config.yaml
model: "model that predicts nearness at each pixel"
dataset: "renderings of 100 made-up gadgets, each built of a few solids, in any pose"
train_examples: 195000
image_size: 64
crop_scale_min: 1
horizontal_flip: false
translate: 0.06
arch: "unet"
norm: "groupnorm"
activation: "gelu"
weight_standardization: false
pixel_unshuffle: 2
widths: [64, 128, 256]
blocks_per_level: 2
block: "basic"
attention: true
upsampling: "nearest_conv"
loss: "mse"
targets: "nearness"
init: "torch_default"
residual_init: "none"
optimizer: "adamw"
lr: 0.0019
beta1: 0.9
beta2: 0.95
eps: 1e-06
ema_decay: 0.99
steps: 13900
batch_size: 256
epochs: 18.2
lr_schedule: "wsd"
decay_fraction: 0.3
final_lr_fraction: 0.01
warmup_steps: 1390
weight_decay: 0.08
Rows from block 5, named by matrix and row number. Rows with one number belong to one channel. Each number is 128 + 32 x the weight over its row's rms, rounded and kept within 0 to 255. All counts start at 0. Numbers have three digits each. After the name is the row's rms in percent of the matrix's.
# convs0: first 3x3 conv (model.mid.0.convs.0.weight, 256x256x3x3), inputs 204-209, a 3x3 kernel for each
# convs1: second 3x3 conv (model.mid.0.convs.1.weight, 256x256x3x3, transposed), outputs 204-209, a 3x3 kernel for each
convs0.112 142:127127069142117083156102116174129117141107108116124112125135070106166056091091048125146139114123130141128124127121130137144125128130101161209129150171117083079094
convs1.112 127:120131136123133141139138140146130135126117110123104101159116122117075074129098125131128128134132134136136141156141148126112109139118125069085096128153193122163189
convs0.113 081:153115122145130130131099139137114123126140126139138145109112129100054158092108215131102119136110110123126124131129124128116128121122130161145218178099197182184191
convs1.113 068:128134116126141127138132134115116123125120141127131132147134152118121129123135120131125141137118120123114126128144148122129146126140145064094060076128060075096066
convs0.114 105:118143145097145148100150133110107112118129119118139120140099145117117175133225205104124112122129121116130124082123112115141125126133115118082160083106145093156146
convs1.114 100:140130122146127124131130126088107112096122128112135131095113120127150145135148125148144148131134143127124121139121145136127133157131136243240181214178122163136104
convs0.115 086:106147140117133131160134098139123105131138114113141125144181189098120158115055065114122148124117122124145127119119120130139129099117104156207178039074130118069092
convs1.115 081:149138125139117113145129123104130136091113128078101094123144155075089106109102121121125132123109115134119133148142140120112125137112128145135114201195163203200163
convs0.116 051:136127088146127076130088089126125118119127123125132112125128111147134054094108054122124115129128108122115137132128129113133113125128110130104065193163054142135080
convs1.116 050:120118144123142130137143132127125102126119119140119115164120099153101102134102117124123128132141152131134119139127101137108117141109122099148198113157218126142198
convs0.117 122:156145121161136088112106083150127112154133104138114114090126106129163069120163097111112093131124101126111128128118107121135119124125115041065062174148077152164067
convs1.117 113:130141132133140146132138146129112105140119116138139136134078097153100101141121136137144142130137143126130138128118111135119107144120123121170223096149205104127157
convs0.118 040:110125135091094139109117117127144127114153122117135102105132161104128150141137129114141148130138136138119119113131112098132117115116110121137162085112187115103120
convs1.118 036:129130111149107105126124135103128135071121130077108122099129147105120132099117123128112126123103130117107126126132120127125132159114121223179145236191117204146114
convs0.119 139:108153150099140150091147138091106110128132122127142113141090150133107159128221223107128112127138134118129124078125117124137122131139121128060127096107140102185162
convs1.119 133:134129123134128123130126123091100109098121127115133133088097105127147145147159141139140142135139134123124123128116135135130136153140150222228179193171114142118079
convs0.120 082:119140158103119154122162133126127116124137125099132115120095146082111170148132140109133125127125119117124128086125125105144118105122109153123166105127194123095119
convs1.120 078:143129130146121119144120128086117122082115132082123129110130129110129129124129117120117129128113113122127122151115138138117128150116127202191112208198131183157123
convs0.121 085:124126157123151147139142154115117127101145145131145136118108153132063199128147220129108122144118112129127124120120137114135132122124135167140232190068213182141162
convs1.121 074:133134129139132131137121121110125125115127131108139149121155144100136131123137136141133132124110120123118117121139159122139151132149147103099073126144051116136063
convs0.122 120:143117132134132138116108146122112119114128131129141136112104131110075179097132214128104124134116126121129124125129133129125136128123124156156217173096189193180195
convs1.122 110:132133120134129127137132122118116126131125141137142147129139145121133127128132131136125127118115121120118112123137152115132149119143145071086055075125050075097058
convs0.123 128:106156148075144146093156126108130122133158121133151116145095136112133190149191194102122115119127133106120133075121111120132108111122101139118177104135181075136157
convs1.123 122:147137120142127113144134116088112122081118132101132132093122135106133150122132137132132129123129129119119119152128157145135144154143153204212134200194118159149107
convs0.124 124:121128076133124090135089107172132113132111102115130123121142053105146028080094052129140129116123128139128125130134126137140121134133091178195093152147093084111120
convs1.124 112:123131139120131142134136145147128127139126118124110101160124123128082089128093120133128127129134134136143144149141137123118105144123112078100122124154199127158199
convs0.125 087:119133103123105097137103107145129113130104102110112124153170113134161094062111078136138136113115124127137121143141139144141127121129110182230131118157111047098090
convs1.125 083:117122136127125127128125138141125138124122129104089099151141135093090092122103110125130123122134125133142144137145139110100106134121116111119137165175194165178212
convs0.126 129:133120066135113088163112125178136120145112113119119122116138080119170059089069031131140137121123123139128123124127131139139116132128108166215141143157117082071080
convs1.126 115:117131139128133138134138144140129143120114117115094101156122125109071073128104125131132132131136133130129139150143147131121121141126129074084093140161197121179188
convs0.127 085:128150156110130144099134147118118112121134120116130126151099137123122158117210220105136108117144131122130136079123125121140124127142122130073131081103164065136160
convs1.127 080:147119124143119120133119122072107109099128132116129137096120127130158153128141131134134142123122137121123125133120133139121142155137145255233163209180121153131110
convs0.128 034:140159090130115094111088087167137149190171141116119114094115093150144090074047036151112112141118141136116124172130138155139135138146120128130080160180120039074088
convs1.128 031:125142129103133103113116112146144146120118082132089120137114081096065092119106179112133143143118121141123103149140118135113093111110137113110128133158150107126099
convs0.129 164:151121133136112135121113150128118129109128139133142146178144158168130204160182255126104125140117129125122126118117126122112125121114139212182230191103188211176214
convs1.129 193:131128117130135128130128116136130127145139136149148148135141141134142134138139129129127125126122118124124122125136147120142146125147146051063052055082047067089055
convs0.130 021:131095117149089106146136120144140164148135128126100107141137159123158135126162119116133146157142137126127107105112104122161107100162150142099128125123101106101125
convs1.130 017:108147164081148165108112129144151139112119166125117112134170131147118073115107062127094156102121155136124119092149161104151142107127108085120123104105118178100100
convs0.131 099:132127140128153120159175128136161151136156139135120131136144145116124194131061079122125154133123131133146141117134114126139115110127122072215240072093187122049008
convs1.131 091:121128126130126120131129115120142146098116134085102123127151143089089114108108137129125129126117123118108128162147157155133143153160146126110095181172125172192134
convs0.132 174:147115130138117130131117154127124132117133146132142149180143152163131205158179254124107124137119129131127128123117126120113127124118141212186234192110186210174212
convs1.132 206:130127118129132125131128115135135131144141143149147147138143143129142130135133130129130126122121115124122121129140147122139145127144144050060046058083053076094058
convs0.133 123:157112113142114125131112148146129147118134146132138154174140157157117180158171250119105125140118122132133128125120120117120129120113136217189247189103189220180225
convs1.133 140:126127119128137127133131114140140131149139139149139145148147141130131127131134126133126125125126122121125117125137146117134140127139136032047038041069041078092054
convs0.134 027:143118076159135125135115114184155157129125109105093130137146112116131085131092062155133114150124122136137114139127152116155149111130141127175093130141123105080113
convs1.134 022:107130123116145136108132161128154135137100142116089127136116106119071051138082075094101093127081080110126133151139146146152133095104133080091095121100137094114162
convs0.135 027:121130151126105181096097157138129149139149120154155132142136153143110150145156198104124139138137129133106101084136164105127163138134137161120117109084135148146129
convs1.135 022:153107088158130089128103109092098109133134120128135149128145130163170135117125140135135144099102114120123105156154125141135142146147121143110095112063084128090094
convs0.136 182:151122128139110122123113141128117128118130147131143151177148159159133200149170246123101119139117124127124121122116128118108127129117142213181223193111180210181213
convs1.136 217:124124118127135126129128113137134129146140140155153147134141143138143136146141131134133130127130124127125127126137142122142142129144144051063057053083057064087062
convs0.137 025:141111163106119144131085116134122133117107145095118151137110165109115136152127146092106128130117097114130123115150170147168142119165134150098095092126117087088052
convs1.137 024:124128143128132104134138121139139115135129121093123112115144093131166105127136147137142128141151150111121136169162137152135109134125148162120152160137140184125114
convs0.138 023:149096119131106132161122150147176133150167150133096170149138141130143106152115135148138103151116143152125126146118146149096161147121138138142139149103122103099104
convs1.138 018:130128143130102128099110117118155164150128116170100156116153128095097129088080120151099138131111093141137109151195128170173180110143168082089090042066091090063133
convs0.139 080:133145134134141113162158115131169136137142126121127120123149176122128174130069085122115143122112127130150145133147116129146119113122131078213247065088155099028007
convs1.139 070:130132131125124112134122113130141136105117144087104126123144150083103114094088124125132124118111125123132132165153147142130122156140129133113114182169134182192137
convs0.140 046:118116172136129173115156143127102141123158146105113117175121153143129193177162200101123133126143112110131126084130130089151120117148115134102136132093195136117147
convs1.140 042:138133095139111111143113106103116144097133113098122133113137132124141100121145139114115134116129120109118128146156160156131158192169141157158133145100091147111085
convs0.141 151:147123136137110138117116153119112125109126139128141144182143160160130205159181255129109125138122124122122128121114128119112125124121141211169229185101182209180208
convs1.141 176:125127116132134127130130116140137127141143139153150148131139137132143135140140134132133125128126121126124118122138144120143147126146148052068051050080050067081046
convs0.142 184:148111125141115127130122154134134132120135144133138149180146145168134200165171246128100123137115128135126125125114125117114128124119138211184226192115189212176214
convs1.142 220:124125121126133123131126114138132130145140137146146149138144142133135131142134135129126126125122121123120124132142149123142145125144149045055049057085054075095066
convs0.143 023:133152133141120150100089099119102136141148127147154130126157134148150139160172157107122129131108128120099119133112107133136161145120138099107102149085093149139107
convs1.143 016:165140096139148170147080092117149151118144125143102146056117087118141140114169096110120097106141123095118105098093092174161178138186151165137108121066114104103089
convs0.144 056:117137150104160125128133098091108104136146115140125124097149192136174149192191111116112119129121106131112114114128107136125139141120134035048063101110050177214113
convs1.144 047:109117132119135142134117105148115119130118123130137141069057069111109137126163183125109131113151160107139137118091113136114145133122152139183200109134142102106090
convs0.145 159:150122130134115130125115152131122129121136141128137146181144154167131196160171249123101119143119123131129128120117121124110129126121141210183228191107188210179213
convs1.145 188:125125119128132124134130117143135131146139138147150147137138138130141129141141130129128127127127120125121121124136145119138147129147141044058048051082054072086055
convs0.146 045:124133141123127129151169140132175145141146145141127133136132165142130173167088072116130152124118123129142150133141126117128115098140127085201237099090183128056032
convs1.146 042:121118114110112125137123110117124135097123126086108105131170168080090123086103150134120115105118129121111136152145158141143136154158156127110094166140110165187128
convs0.147 027:108122104131118118137140139141154180136136145106135141131146140136114103121087063143155146148153141135172116126133151129129157092123148124199156097145151088065088
convs1.147 027:104117128125134116116130135146122150112112108114118120148179157115133097104074122112128135135107132097122124170182183148129132154159154142123099132128101126148124
convs0.148 165:153122122143119129123115147130123130116127147133142147178149161163129200153172247127108125143116126124122126124117128124113129122116141211183236186108186213182214
convs1.148 195:128127117127136124129126115140136130149140138153149148139140139136142133139134129132133124124129119125124122125141148124143147125143140044056056050081051068086061
convs0.149 056:120129153111139133147175134112154160129150147112119129150119147154130191204133134115128144124120138114144148109148125126143115111138116130132214101088233147077090
convs1.149 053:133128121145123113147117111134138128100135143093119134122164152090127129089107139107108122121108123123106119154149161164156152154152142132119102161142094158177110
convs0.150 070:118136174100151169112169152117109122114158143126137136169095146147103202205196183116128125126121122109127130087131139117150116111136105136058145123088200123124173
convs1.150 062:135123123151131114139126109097109112104133126108140146081115122103138154120147140116118135116117135121106117147128162155150146169168148159154122169129084148133088
convs0.151 022:152121118149109113122102120172159114161157115145155134149130129107144114126133107114105094096130104145143120122150156146152152131126180126119111120123099067108108
convs1.151 018:097120156135143162122101126156129142162107128122126120111138082151114063121106079117102151100112109119146169107099121082108108145109088139111148122123143143119098
convs0.152 170:142110133135114133127121157127129130115133143133142148183149152168134208165183253123103124143119132130126134121114126118115124120114140210181231190106190211175214
convs1.152 201:129126121131132123132129112134137133142142141146145147132142143125138132138136131133128124127124119124124121130139150123146150125147147050060046057085049072094057
convs0.153 022:112151139133125126121148097150142112137106099133131161130190121143133124162123154128140090140149119172150142119146124114147137134157129143151143108080125127101139
convs1.153 017:110142110091120131083098159144149140107111137126127175141167163137126158172111079092119128115123121097145124104141130121158151116121067133083114096110080101105171
convs0.154 137:146114132138119138132118157125126132116131143135137147180142156168127208171181255123107130137118126129132138124112122120121125121121135215181240189104189215179214
convs1.154 159:126124122127133127135127113139138130142141138146147150134142141126137132131134131129128123122122114126122118130139147122136147122148145049055041051080041079089051
convs0.155 041:145109085112101074114118100177148142154132134119130140104139099101113064079084067126117104114126119122127127146161160118156138111134135197241105122169131037070077
convs1.155 039:112115147109128136123123144122132139141139124127103087145127145129096073118085089126108116124120120143124146132150147129118107158135126115125130137134144112144152
convs0.156 046:151143155136140151087089098100096107120145108151136128132161179106131140139197186132118124146128118134115117115113131131119136144123131101088084107070050151173127
convs1.156 037:105112130112140121125121125150118114135110108153137158096078082134149116154158150115116129125128146127115117107089105131126146134137132138165162083093079079069057
convs0.157 170:152118128139114127123113146129120132118127148128139147182145155162130201155174253124105122141122127126125125120115126117110125121119139210183229191109184214179210
convs1.157 200:125129119129131126133129113136132130146139138153152149133144140133140131140139130128126128127128120127122120124136147123139143131143144049063051052077054068085055
convs0.158 172:144117127142118129130118153129123134114132143135142148183150154167133201161180248125105122141122127130124130121114123118113127122115140214186233189108190215180211
convs1.158 203:125129118128132126130124115137136130143143138144151146136146140134141133141138136133128128124124120123124125129139147121137143128141143047056047054080050076088063
convs0.159 038:124135171137128129144149145112147168146158138117129128158130165164141170193111101132114143137139124138139134105147118125135118115145122100157194107083221121059081
convs1.159 037:141127117134109102130132127120122154096136116076106122132172152108102108085096139134110113102130121120121134154150172143150145170173160138122095149120114173168108
convs0.160 022:111130170118112122109121137110109129153132149121138115154141120124120127203179148142151119116129126135100161102164140140114135132150165150119094094116077124103106
convs1.160 016:097107084095104108119119086178150114118092114169105094079106125109147150104125148087121162098116118158101126100067130129111140134140127133082120153068054170085073
convs0.161 021:146133139157135131109089092115109153141149154113121158147138158159160117142137193147139160122151114139123138153131141107115152122136147137121141106063084119100102
convs1.161 015:107151140148116118123139091175181105141136169128094111141103110143143124116122092072104091082082134101105093142101140073150135113089131079094112106061038091084098
convs0.162 065:129138142108139138113138110090095099141129120138143117099127178125144164182215163101109111128114099111110119102103111133129118140125130025039069104094057165221121
convs1.162 056:119120114132132125120120131118103113132126132129136146083074072126121121156172147139128145146138141124126131097096120124135133137145155185194196129130143124099089